Weights of a small sound classifier: 0.56M parameters, batches of 128.
Rows from block 2 of a small sound classifier, named by matrix and row number. Each number is 200 + 30 x the weight over its row's rms, rounded and kept within 0 to 999. All counts start at 0.
After each channel's rows are labels from the 100 clips, of 14976, where the channel reaches its highest value: "top examples" is what is common among them. Only what is clearly more common there than usual is listed. The data: phrases spoken by 400 fixed synthetic voices. In brackets: how many of the 100.
# c30: last pointwise conv (model.blocks.2.c3.0.weight, 128x128x1), inputs 0-127

c30.35,225,200,195,228,238,158,243,201,199,221,199,162,170,205,180,176,164,238,202,161,158,188,176,250,185,189,132,203,208,199,244,207,169,206,184,198,164,208,169,188,176,189,221,218,164,194,184,194,177,210,195,180,173,211,261,184,246,198,250,191,211,207,198,216,172,185,225,201,212,172,198,209,259,180,238,183,178,193,249,182,227,258,218,175,177,139,246,184,206,163,319,230,178,225,198,264,185,227,181,222,149,218,196,214,268,209,208,167,144,177,219,187,247,200,159,167,223,234,211,214,178,187,185,221,226,225,186,169
top examples: child-like voice (88)

c30.52,213,208,166,217,211,204,301,232,245,208,197,227,219,179,157,170,218,155,188,124,154,244,195,213,244,173,226,184,219,192,139,152,188,232,176,163,245,222,226,226,166,231,222,215,170,199,223,191,220,177,223,226,195,221,212,180,206,196,173,207,171,195,199,177,174,217,189,237,179,194,234,174,197,199,176,191,193,201,217,229,202,188,216,195,174,206,177,165,219,173,200,159,197,243,174,168,208,138,210,196,323,161,199,198,219,158,219,233,172,188,174,198,233,181,212,239,210,168,222,212,206,234,247,164,172,200,135,191
top examples: high voice (95)

c30.61,223,197,212,182,187,174,246,213,186,196,211,241,165,196,180,196,216,206,199,174,208,196,199,245,145,196,195,210,204,226,181,183,174,221,153,268,204,227,266,207,174,163,203,218,177,190,192,207,179,161,145,200,199,178,191,175,159,217,200,180,220,232,204,178,190,198,183,228,212,248,179,267,252,198,177,171,200,214,210,199,239,164,219,190,133,181,233,193,249,198,251,148,177,222,232,218,316,236,184,223,175,208,172,183,250,202,172,203,176,166,235,223,224,263,162,192,178,158,212,181,217,212,156,159,194,190,153,241
top examples: high voice (71)

c30.17,244,236,182,243,166,294,249,150,196,179,227,196,224,174,194,192,201,196,181,218,219,230,251,142,180,188,216,190,200,203,220,213,246,214,187,196,191,242,166,214,178,183,220,220,211,188,179,202,179,229,216,181,190,150,267,216,165,233,146,235,167,154,246,196,201,193,165,187,194,195,216,187,205,219,207,196,191,168,225,184,190,234,189,254,219,179,199,247,206,235,217,199,183,224,180,223,216,192,187,191,195,263,172,188,162,224,122,153,189,194,233,208,222,176,201,159,293,182,195,158,209,219,233,204,191,171,272,177
top examples: high voice (56)

c30.68,215,205,214,236,190,215,192,233,243,214,165,188,230,211,194,147,265,255,238,166,238,182,186,142,252,153,221,217,183,144,177,187,226,150,171,204,163,214,212,173,186,208,207,228,175,193,197,202,208,226,221,247,164,172,230,184,196,207,176,176,247,148,235,234,200,215,171,276,219,217,197,246,201,229,225,233,203,183,214,231,169,220,204,165,176,205,189,144,154,216,184,208,190,182,199,152,178,208,210,142,224,221,159,190,184,223,213,157,180,275,187,180,216,197,229,193,173,216,212,191,168,143,187,287,197,208,190,212
top examples: low voice (64)

c30.10,236,257,222,188,182,166,232,165,200,207,198,211,257,212,259,156,176,210,193,228,199,203,192,211,190,222,190,216,173,183,165,197,215,143,195,171,192,200,196,173,210,191,162,178,185,188,256,187,198,151,211,209,234,178,195,189,163,184,109,248,210,181,263,210,174,277,205,262,226,193,207,156,241,186,232,214,189,206,199,238,200,225,190,169,256,181,188,201,174,218,207,177,184,156,225,178,127,180,173,173,241,222,193,191,223,218,192,172,179,200,206,216,184,167,187,181,276,253,157,193,181,249,210,232,157,233,229,181
top examples: fast speaker (61); deep voice (60)

c30.15,206,182,169,214,198,209,213,233,223,151,200,243,149,243,203,169,152,220,255,168,187,188,161,234,137,174,204,204,224,183,177,211,168,155,247,192,206,181,175,168,213,243,210,230,185,209,181,214,165,192,240,191,230,201,142,208,229,183,201,172,231,226,208,208,186,186,211,219,226,210,190,189,185,227,143,180,215,221,177,219,223,248,176,221,110,245,228,262,229,157,227,227,250,244,226,230,230,221,227,199,223,232,219,263,198,193,252,162,140,225,203,202,202,182,229,123,192,161,208,198,187,213,213,185,216,169,216,197
top examples: low voice (61)

c30.44,219,180,182,211,181,290,228,186,248,224,214,200,206,125,228,232,150,197,230,238,111,220,164,213,205,179,172,237,189,191,128,167,152,216,199,240,175,252,249,220,213,183,191,166,228,173,223,195,187,219,192,180,189,204,193,234,145,235,217,229,213,226,221,225,187,177,199,218,206,200,185,174,231,174,159,185,227,183,174,203,213,213,214,239,226,161,222,184,165,147,154,244,197,163,236,160,223,273,168,218,154,160,166,197,212,204,226,164,183,190,225,219,206,162,209,188,201,198,187,226,220,233,164,209,213,212,196,177
top examples: pink noise (34); white noise (33)

c30.34,257,270,199,209,201,201,201,243,214,153,193,211,232,199,189,232,191,202,163,169,176,196,193,245,186,172,141,197,200,212,152,208,201,232,187,161,209,194,201,184,155,202,224,202,230,157,210,239,211,202,184,221,161,243,222,217,206,228,227,173,198,279,175,180,248,134,237,190,227,194,183,221,212,164,209,194,237,161,259,239,216,184,209,190,199,176,195,172,228,213,190,228,193,240,211,183,283,201,201,198,211,169,224,179,210,225,202,147,158,130,244,210,229,191,175,155,246,187,189,173,200,171,160,223,206,240,184,277
top examples: high voice (57)

c30.9,177,193,204,175,141,215,140,244,260,219,240,217,235,186,252,266,259,202,180,225,149,252,126,200,215,202,311,202,244,228,188,198,197,189,199,201,199,176,197,184,183,218,171,167,197,176,264,211,164,192,254,148,141,210,222,215,179,157,180,201,181,216,155,164,219,195,182,198,200,195,221,221,237,178,212,227,223,183,183,192,256,214,181,153,193,182,199,158,174,203,227,152,180,199,243,181,199,199,183,220,179,230,187,200,202,174,188,263,173,177,228,197,208,232,228,179,202,175,210,209,207,190,220,202,178,190,217,196
top examples: low voice (51)

c30.60,216,209,262,184,175,171,211,197,206,182,183,158,205,216,194,210,180,213,215,252,204,192,199,200,147,189,193,207,188,216,224,156,192,280,185,185,205,207,212,134,206,175,175,208,215,234,224,206,194,163,236,180,204,224,215,192,160,184,153,222,180,190,238,248,183,198,211,175,141,178,204,138,163,183,235,261,186,186,169,251,211,238,162,181,198,131,183,218,250,181,201,160,173,220,239,183,171,253,178,184,182,175,205,221,152,200,170,194,257,210,197,197,170,238,207,145,236,240,278,213,243,148,206,181,230,203,192,231
top examples: low voice (57); white noise (29)

c30.6,238,208,186,173,206,182,164,225,189,165,139,212,275,201,212,252,249,203,214,180,266,220,212,141,173,213,154,231,203,173,193,207,262,222,190,231,200,199,179,218,222,192,210,177,173,204,202,229,189,238,194,199,168,195,273,226,144,233,227,241,176,163,149,248,227,213,190,191,203,148,172,174,215,183,217,191,238,183,245,136,207,210,203,223,199,152,213,187,232,200,256,167,223,170,194,184,182,224,201,198,191,139,230,181,202,171,189,191,202,172,199,184,178,222,189,199,175,243,214,187,184,245,198,131,194,275,176,191
top examples: child-like voice (85)

c30.33,222,253,209,256,188,147,215,258,200,209,180,248,163,223,198,151,194,214,194,230,197,149,168,188,179,218,184,217,206,229,233,158,224,232,177,157,180,214,233,182,155,209,227,213,230,222,159,174,170,220,207,266,198,184,215,214,151,245,218,199,174,174,225,224,194,205,183,156,153,176,199,218,220,168,216,173,219,191,165,193,191,217,218,192,187,190,218,171,281,239,216,177,262,185,232,233,211,205,176,224,141,175,241,169,184,249,222,181,235,154,214,227,186,196,229,158,175,238,173,183,132,246,167,153,214,196,211,197
top examples: low voice (58)

c30.121,183,211,226,203,202,191,173,188,194,243,143,205,211,232,189,206,251,200,226,229,248,202,210,168,217,207,152,231,173,184,130,224,250,204,193,144,177,200,203,180,194,182,203,227,278,176,240,204,208,227,243,253,193,213,175,218,195,195,211,209,188,231,149,185,256,169,219,263,247,229,225,180,193,223,181,142,202,169,165,184,228,184,225,146,225,145,180,229,268,168,212,179,198,220,171,217,178,184,198,207,225,187,240,137,210,209,186,188,218,210,137,217,241,196,201,153,228,184,232,202,182,172,191,157,179,218,259,220
top examples: low voice (68)

c30.16,157,188,220,209,142,220,193,249,216,197,189,153,212,180,203,145,218,217,193,201,229,163,218,218,171,178,181,215,155,146,189,196,205,150,250,265,216,233,171,157,260,209,197,187,246,213,249,232,137,162,156,152,207,222,188,173,233,193,171,171,222,212,236,238,227,212,190,269,201,214,210,205,236,173,234,179,225,209,160,164,194,159,221,208,179,190,201,247,170,236,186,163,189,225,193,223,128,209,231,202,198,219,209,207,158,195,227,209,252,213,182,190,218,191,165,177,260,202,206,195,217,191,187,246,197,250,152,186
top examples: child-like voice (85)

c30.19,201,167,179,151,248,250,222,186,181,286,226,195,203,280,206,195,212,233,171,253,176,190,210,211,168,226,225,160,196,149,201,204,159,239,178,195,191,195,228,196,177,211,190,227,162,189,254,188,158,227,226,215,222,228,217,151,200,207,165,199,219,191,200,182,210,164,198,177,156,200,180,200,211,189,203,198,154,259,208,206,188,218,208,297,236,187,219,176,159,172,198,148,158,221,174,257,205,177,182,186,239,171,226,201,196,217,135,242,210,217,208,216,216,256,163,181,247,189,187,213,232,162,157,189,183,228,178,200
top examples: white noise (31)

c30.64,193,235,187,198,231,184,204,198,194,197,235,216,200,171,184,205,220,201,195,225,225,199,188,165,222,183,210,228,200,221,214,172,258,99,157,126,246,219,181,192,187,185,223,221,175,240,256,190,205,214,195,181,191,255,230,182,131,195,147,215,206,236,195,198,171,145,187,171,218,165,207,174,207,206,185,245,185,125,216,202,220,201,179,198,263,233,203,218,152,141,207,259,190,200,171,198,156,192,205,201,198,246,214,161,221,215,214,157,218,244,196,197,210,203,157,283,234,223,175,182,205,213,241,205,191,164,174,182
top examples: fast speaker (52)

c30.84,133,185,210,228,159,239,315,185,232,152,230,248,203,182,174,142,227,171,213,203,219,205,193,202,227,182,180,135,202,225,232,199,179,158,212,253,174,235,180,231,211,160,179,181,184,224,173,237,165,214,184,197,196,241,169,206,208,248,205,190,207,184,255,231,199,198,167,185,191,200,172,213,184,224,234,193,183,182,217,166,121,183,184,211,156,186,229,246,156,184,192,195,179,180,217,242,224,196,153,211,156,203,238,194,286,176,183,152,181,206,177,196,202,197,183,224,192,237,222,189,221,211,209,193,194,210,202,248
top examples: high voice (88)

c30.62,244,186,213,149,226,192,176,192,189,123,226,229,153,187,237,253,190,182,229,162,222,287,250,238,202,145,216,187,202,214,177,178,134,246,176,265,213,247,221,215,250,189,200,209,166,176,168,164,215,203,165,160,192,216,215,174,234,224,203,221,198,194,194,238,186,197,201,175,204,216,197,143,238,206,182,280,140,215,194,216,242,175,197,224,187,214,196,229,195,190,227,154,215,183,196,177,197,204,205,153,167,203,219,176,204,200,212,126,196,190,201,161,199,189,219,236,183,218,171,202,219,183,168,239,233,194,227,157
top examples: child-like voice (48); pink noise (39)

c30.50,210,186,219,169,163,238,204,181,247,193,176,185,183,220,210,194,217,169,200,193,220,152,195,178,143,207,215,191,161,136,207,217,194,183,213,168,180,217,219,215,227,203,242,219,256,210,149,225,316,248,233,228,162,206,191,177,243,209,224,204,240,165,162,213,184,201,160,189,186,216,179,147,232,183,190,221,225,233,253,185,186,234,198,275,181,202,205,240,158,147,265,181,217,209,190,196,194,225,187,156,248,247,185,215,201,198,154,237,167,176,220,195,199,230,202,211,194,194,210,165,209,167,201,220,205,149,167,159
top examples: child-like voice (54)

c30.87,238,214,239,220,212,152,182,204,221,207,162,248,217,235,226,184,214,191,185,203,209,237,181,169,204,218,217,213,183,235,183,254,217,146,221,218,187,163,239,184,252,237,254,191,226,143,198,213,180,195,196,190,214,219,202,202,213,208,228,172,236,178,222,203,197,188,146,163,209,184,282,162,198,218,185,197,247,211,222,187,197,199,142,156,139,161,244,224,131,234,149,161,195,190,204,248,176,215,218,179,195,167,208,159,141,187,207,169,274,201,236,212,230,168,184,207,177,241,164,229,200,191,165,169,182,179,209,245
top examples: child-like voice (61)

c30.98,154,244,232,187,178,225,236,204,174,200,229,174,210,156,156,202,248,209,183,217,183,225,231,212,172,178,236,203,193,258,254,175,241,119,192,179,219,166,180,180,196,214,181,198,222,242,225,173,182,179,190,202,177,264,226,191,204,240,178,184,161,208,213,164,231,209,146,210,220,165,200,247,202,194,241,169,181,131,192,150,225,211,149,201,179,219,232,249,191,251,202,214,206,225,243,197,158,232,203,168,141,190,206,212,246,207,231,195,189,190,201,209,225,228,214,264,201,194,228,182,231,196,133,225,188,205,134,185
top examples: deep voice (67); pink noise (31)

c30.2,167,223,185,195,194,212,206,162,243,232,189,177,208,191,181,140,219,180,210,189,216,198,193,239,227,241,239,214,309,192,221,193,157,167,201,190,176,231,219,203,217,207,244,198,257,255,235,209,191,185,226,191,202,231,195,173,224,224,233,208,152,206,156,147,200,161,207,200,121,219,199,203,220,188,171,199,200,188,207,199,174,224,204,177,186,235,238,297,207,173,239,209,242,217,232,204,193,240,215,197,187,181,205,138,184,213,175,177,164,236,257,201,220,240,160,182,178,209,197,201,177,178,126,149,223,184,220,207
top examples: child-like voice (46)

c30.45,224,232,189,225,187,173,172,244,212,238,192,257,171,167,171,136,241,171,192,218,183,200,235,204,186,227,185,202,164,181,204,163,249,205,191,174,192,195,219,188,222,176,202,237,231,174,234,219,156,174,223,129,238,151,217,126,257,168,159,211,219,159,206,192,203,267,214,316,180,194,237,230,247,216,189,223,219,182,168,206,236,167,190,230,191,174,181,189,185,173,210,157,210,225,198,230,230,221,214,212,264,166,186,218,189,195,161,209,205,224,178,155,216,194,178,194,248,193,185,219,201,174,214,186,235,178,197,204
top examples: low voice (65)

c30.7,179,169,228,181,189,199,184,199,187,187,202,230,140,251,203,234,206,192,136,190,166,232,197,291,247,250,200,216,177,222,228,205,270,181,238,183,206,182,177,203,209,195,224,206,189,146,196,195,232,208,146,194,215,175,182,230,227,238,195,161,218,192,191,200,183,181,151,185,184,168,233,255,205,192,187,198,217,183,190,198,202,195,232,201,206,152,227,216,182,173,169,110,198,279,195,176,240,174,196,226,247,248,211,156,229,164,197,237,203,197,292,196,150,206,203,198,212,185,192,239,208,185,158,188,206,188,197,220
top examples: high voice (60); white noise (29)

c30.54,189,197,233,205,191,223,213,251,206,183,168,212,183,142,206,226,204,205,206,141,220,173,166,218,189,203,268,226,200,217,239,206,194,204,243,220,154,237,245,209,205,191,227,169,195,157,266,199,195,196,210,212,227,179,245,196,195,140,198,245,181,221,236,154,183,201,202,221,191,171,189,173,217,160,213,210,209,178,221,206,175,225,180,176,192,198,144,212,196,228,209,164,255,215,174,152,195,212,207,136,180,237,170,166,278,193,193,215,125,202,231,267,221,217,209,235,211,192,203,225,113,169,198,250,244,176,218,182
top examples: child-like voice (60)

c30.42,167,159,205,191,176,188,181,180,231,207,175,224,185,239,168,204,175,203,240,221,192,209,163,199,205,212,189,220,213,227,217,167,234,232,185,203,179,181,201,210,173,164,163,173,281,283,216,147,175,202,205,247,179,239,184,183,217,194,147,198,189,214,146,200,217,149,208,207,296,204,195,180,194,188,244,211,203,164,177,189,201,196,278,208,202,150,190,175,183,219,209,209,155,149,161,192,177,171,172,162,209,218,248,235,169,203,277,223,224,195,201,260,195,222,168,223,226,200,185,162,183,238,236,230,184,203,163,172
top examples: deep voice (63)

c30.5,214,230,215,232,213,179,202,168,213,175,234,201,330,184,215,160,136,196,227,203,182,204,216,230,228,205,202,240,144,205,200,168,215,231,210,191,196,168,261,195,206,206,154,176,217,208,186,224,183,166,233,208,228,226,154,219,181,197,209,184,230,201,172,237,286,162,186,214,189,165,226,161,202,201,206,189,200,182,212,180,151,145,181,226,190,157,199,272,260,186,229,161,177,182,163,195,245,214,188,158,187,175,205,167,244,231,185,181,179,140,190,191,166,189,193,197,196,207,186,202,160,187,209,183,219,231,217,246
top examples: high voice (68)

c30.95,235,194,217,220,274,168,217,221,217,207,233,214,191,182,196,184,193,153,166,170,189,201,213,204,169,181,215,210,205,164,250,189,188,185,201,205,211,251,144,196,237,197,204,242,166,199,236,204,182,174,195,201,164,236,227,157,250,211,178,177,189,194,215,213,235,222,163,176,184,205,199,186,129,231,141,175,210,155,209,216,263,128,217,226,217,188,239,226,224,210,211,189,219,258,236,241,176,223,182,171,140,161,186,121,198,233,228,251,151,174,210,208,174,252,179,152,210,176,221,200,186,187,253,177,235,187,192,217
top examples: low voice (73)

c30.59,203,211,175,225,188,196,231,182,194,235,177,189,173,236,210,231,247,186,214,209,195,243,217,156,193,214,200,228,220,177,176,203,200,188,182,202,164,171,202,217,208,175,188,178,218,208,280,198,198,161,165,218,159,176,173,218,185,180,243,166,154,202,126,135,182,132,193,212,200,185,231,208,208,214,202,209,222,199,160,195,212,225,186,224,227,180,238,229,125,230,187,228,232,262,184,183,199,208,183,193,189,154,198,216,220,230,236,192,212,194,199,288,277,205,175,135,308,184,202,193,202,207,196,179,199,233,228,205
top examples: child-like voice (48)

c30.114,206,231,170,235,135,198,219,161,228,202,237,231,166,195,185,139,215,209,145,174,243,283,169,201,168,250,228,162,183,171,223,220,208,199,190,186,193,185,230,189,134,184,196,204,171,140,175,236,173,159,195,217,172,165,191,163,196,188,204,214,225,175,219,186,197,197,238,191,162,175,204,224,199,235,192,190,207,176,205,201,232,178,186,208,228,196,195,214,222,207,151,260,193,213,225,185,224,187,206,206,194,227,240,232,212,155,283,184,206,159,213,271,187,169,220,223,270,209,214,160,168,193,283,218,193,190,179,215
top examples: fast speaker (46)

c30.96,248,211,153,244,204,222,184,138,214,225,145,319,160,266,231,192,243,285,172,139,216,183,207,190,199,178,145,251,209,214,139,215,193,188,200,197,217,161,218,173,175,189,206,207,202,213,165,230,181,195,211,241,242,230,165,188,240,185,212,221,179,207,174,179,197,168,180,168,214,225,219,204,214,205,179,190,171,230,221,242,246,169,196,246,228,169,205,180,187,196,180,191,176,202,218,188,147,217,225,184,164,225,210,190,187,241,189,229,207,160,199,183,188,164,168,210,207,246,220,185,188,148,216,225,206,190,214,218
top examples: low voice (61)

c30.43,218,185,230,220,227,186,221,278,146,198,149,165,158,179,157,237,204,199,195,234,167,204,206,206,198,176,188,217,223,235,217,278,202,178,158,194,142,230,170,192,164,202,177,216,179,237,194,165,187,202,217,168,187,202,236,203,192,233,207,152,205,178,212,205,162,198,196,235,175,203,256,225,203,236,149,241,158,205,189,197,213,201,165,201,192,244,229,198,161,220,154,212,232,184,157,165,216,191,193,199,196,305,245,168,208,197,202,218,239,165,162,248,221,210,152,212,241,177,234,189,214,143,182,201,213,194,145,190
top examples: child-like voice (60)

c30.47,147,190,188,220,141,216,199,162,180,224,208,182,186,241,199,248,239,208,179,199,233,133,226,239,270,168,202,191,180,241,180,216,187,250,228,218,184,255,206,234,237,168,197,200,174,237,210,206,177,191,181,271,205,235,201,206,204,249,232,193,166,204,153,211,180,196,166,209,172,229,195,188,145,209,203,193,201,122,231,239,280,149,214,194,221,157,205,197,192,181,215,169,193,255,239,199,165,202,200,176,211,177,190,117,217,202,142,189,191,166,249,198,217,210,239,218,201,198,233,203,202,195,170,177,222,187,206,191
top examples: white noise (37)

c30.91,229,173,211,262,203,177,186,185,198,201,206,201,205,221,198,172,193,256,210,216,158,222,257,238,168,199,172,209,204,221,180,198,182,251,211,178,187,123,175,209,209,175,211,218,189,209,176,191,221,173,250,213,210,153,175,290,234,248,237,166,183,195,197,169,190,171,188,186,182,168,214,236,167,230,202,197,222,199,209,236,266,215,178,213,225,187,195,157,146,197,177,175,176,195,198,284,222,254,180,208,242,160,195,192,202,174,159,165,155,166,218,185,229,176,185,185,201,278,170,176,191,228,171,166,218,183,226,261
top examples: low voice (49); white noise (33)

c30.90,233,218,222,207,232,199,216,134,189,230,276,201,168,236,225,186,174,150,181,203,229,196,157,208,203,258,243,173,160,204,249,223,157,230,203,225,164,217,215,215,199,167,207,146,173,254,200,162,209,184,219,214,206,166,200,183,159,162,165,235,217,256,221,173,178,203,195,220,220,166,185,196,175,186,153,202,183,230,240,171,304,184,181,242,192,172,176,181,129,194,210,198,165,196,213,209,249,199,205,196,226,205,219,223,243,199,192,175,223,228,198,211,193,221,167,239,217,167,217,203,208,205,137,239,160,173,171,236
top examples: fast speaker (53); white noise (29)

c30.125,226,205,201,207,249,184,210,197,190,202,210,150,207,244,233,167,187,190,221,177,188,171,185,189,135,185,206,220,190,160,183,185,201,189,197,195,264,268,182,214,188,208,168,214,224,193,200,211,163,229,241,194,173,218,182,241,205,166,202,256,189,187,220,204,168,167,180,128,243,190,220,169,216,182,211,217,199,204,206,123,194,190,216,225,174,190,170,154,277,190,215,198,236,192,208,156,179,190,180,211,177,181,178,187,283,168,217,179,135,200,208,238,213,158,216,284,279,176,176,226,178,237,245,180,206,219,182,185
top examples: fast speaker (63); child-like voice (47)

c30.106,198,160,230,247,205,195,164,281,184,188,193,242,184,162,249,178,219,155,211,192,198,229,199,205,135,195,159,232,221,224,190,156,173,190,242,189,225,238,181,185,229,157,148,211,148,192,230,249,188,171,207,206,199,215,219,202,289,163,209,202,177,183,257,176,170,171,195,165,229,186,147,171,170,172,166,221,188,228,203,222,170,262,186,159,192,200,187,230,212,236,190,197,223,224,180,180,192,160,220,253,193,212,169,170,224,192,176,181,220,225,166,187,223,219,174,277,186,229,237,183,222,214,247,172,182,219,185,219
top examples: high voice (52); white noise (30)

c30.105,222,185,234,217,221,218,158,184,235,193,223,190,226,177,217,209,186,218,229,188,193,198,231,236,197,206,229,176,203,204,210,192,183,172,250,210,229,176,186,208,205,196,220,196,217,197,207,230,236,185,214,192,244,219,153,195,239,263,226,156,174,198,172,204,215,162,219,190,192,244,223,222,197,238,205,198,213,180,211,214,238,192,160,152,157,253,314,232,195,143,257,220,204,195,196,212,216,226,192,229,213,195,182,150,202,188,170,217,149,182,225,114,166,147,221,102,209,228,236,165,172,165,187,185,229,218,235,187
top examples: dull voice (60); low voice (57)

c30.8,254,207,175,214,193,186,155,231,199,188,194,198,263,172,188,173,226,217,199,190,187,166,253,183,204,198,211,261,198,229,187,163,238,222,211,226,227,198,175,204,196,196,201,252,152,189,230,173,205,221,198,145,299,243,180,178,179,206,190,207,175,225,175,224,236,110,174,204,208,148,234,202,241,229,179,179,182,184,185,261,207,186,171,200,232,143,189,177,174,170,205,183,188,226,169,143,183,206,165,199,188,206,239,140,235,190,191,203,157,183,262,199,225,227,163,230,260,215,185,201,177,217,200,152,211,218,223,186
top examples: high voice (67)

c30.23,183,191,171,195,230,156,151,208,205,191,153,203,209,197,213,198,192,239,222,236,207,152,202,186,259,208,208,257,137,206,174,154,224,220,226,177,193,245,156,246,209,189,149,216,196,197,213,157,212,215,171,166,268,242,191,228,148,217,168,229,226,205,188,167,233,232,175,185,208,145,243,189,234,220,169,169,152,225,213,174,134,151,204,173,213,210,200,236,134,203,224,181,188,215,222,207,197,216,192,229,215,224,215,197,184,202,167,198,218,247,218,167,219,215,172,201,296,210,158,222,199,137,181,225,187,206,193,179
top examples: deep voice (68)

c30.66,190,215,212,162,179,260,199,182,191,211,200,193,170,168,222,185,201,168,204,216,186,189,168,177,227,200,184,209,308,172,211,222,168,184,190,183,212,173,199,223,218,202,170,163,234,211,236,176,194,174,227,132,236,181,163,194,236,214,208,225,178,212,158,163,203,233,205,222,183,180,205,223,246,192,228,195,200,218,185,193,159,244,202,177,217,173,170,150,238,232,237,187,191,184,214,168,224,167,208,182,183,216,197,186,167,207,197,205,168,184,274,318,224,237,145,250,248,219,186,191,187,266,232,178,205,149,224,187
top examples: deep voice (70)

c30.92,204,213,198,219,221,176,215,222,221,197,149,275,177,187,217,184,211,181,161,195,195,204,166,206,208,189,219,204,227,191,183,199,254,200,171,215,240,185,178,200,189,217,138,229,165,193,210,219,208,194,215,183,185,197,198,202,268,204,241,180,215,178,174,206,149,163,221,171,189,223,156,228,228,153,201,170,208,165,189,265,176,158,146,205,220,195,240,180,279,262,178,276,238,188,207,234,206,174,230,218,198,220,176,178,201,226,170,174,159,179,206,144,156,187,247,232,196,177,224,209,174,212,304,201,209,178,175,178
top examples: low voice (73)

c30.31,226,225,181,199,224,202,185,172,198,218,220,230,217,178,182,181,189,166,172,225,300,151,222,259,193,206,181,151,225,198,193,205,212,200,222,200,212,184,228,182,167,227,199,199,174,192,183,246,188,191,219,140,156,273,200,181,204,194,139,217,161,194,216,230,204,249,219,188,166,214,228,159,207,182,169,205,185,260,196,186,189,192,172,227,196,182,222,198,238,136,230,141,221,194,178,181,183,179,194,200,230,224,168,194,237,241,204,205,201,177,161,161,216,200,174,152,188,199,238,201,145,150,280,231,201,155,231,262
top examples: high voice (53)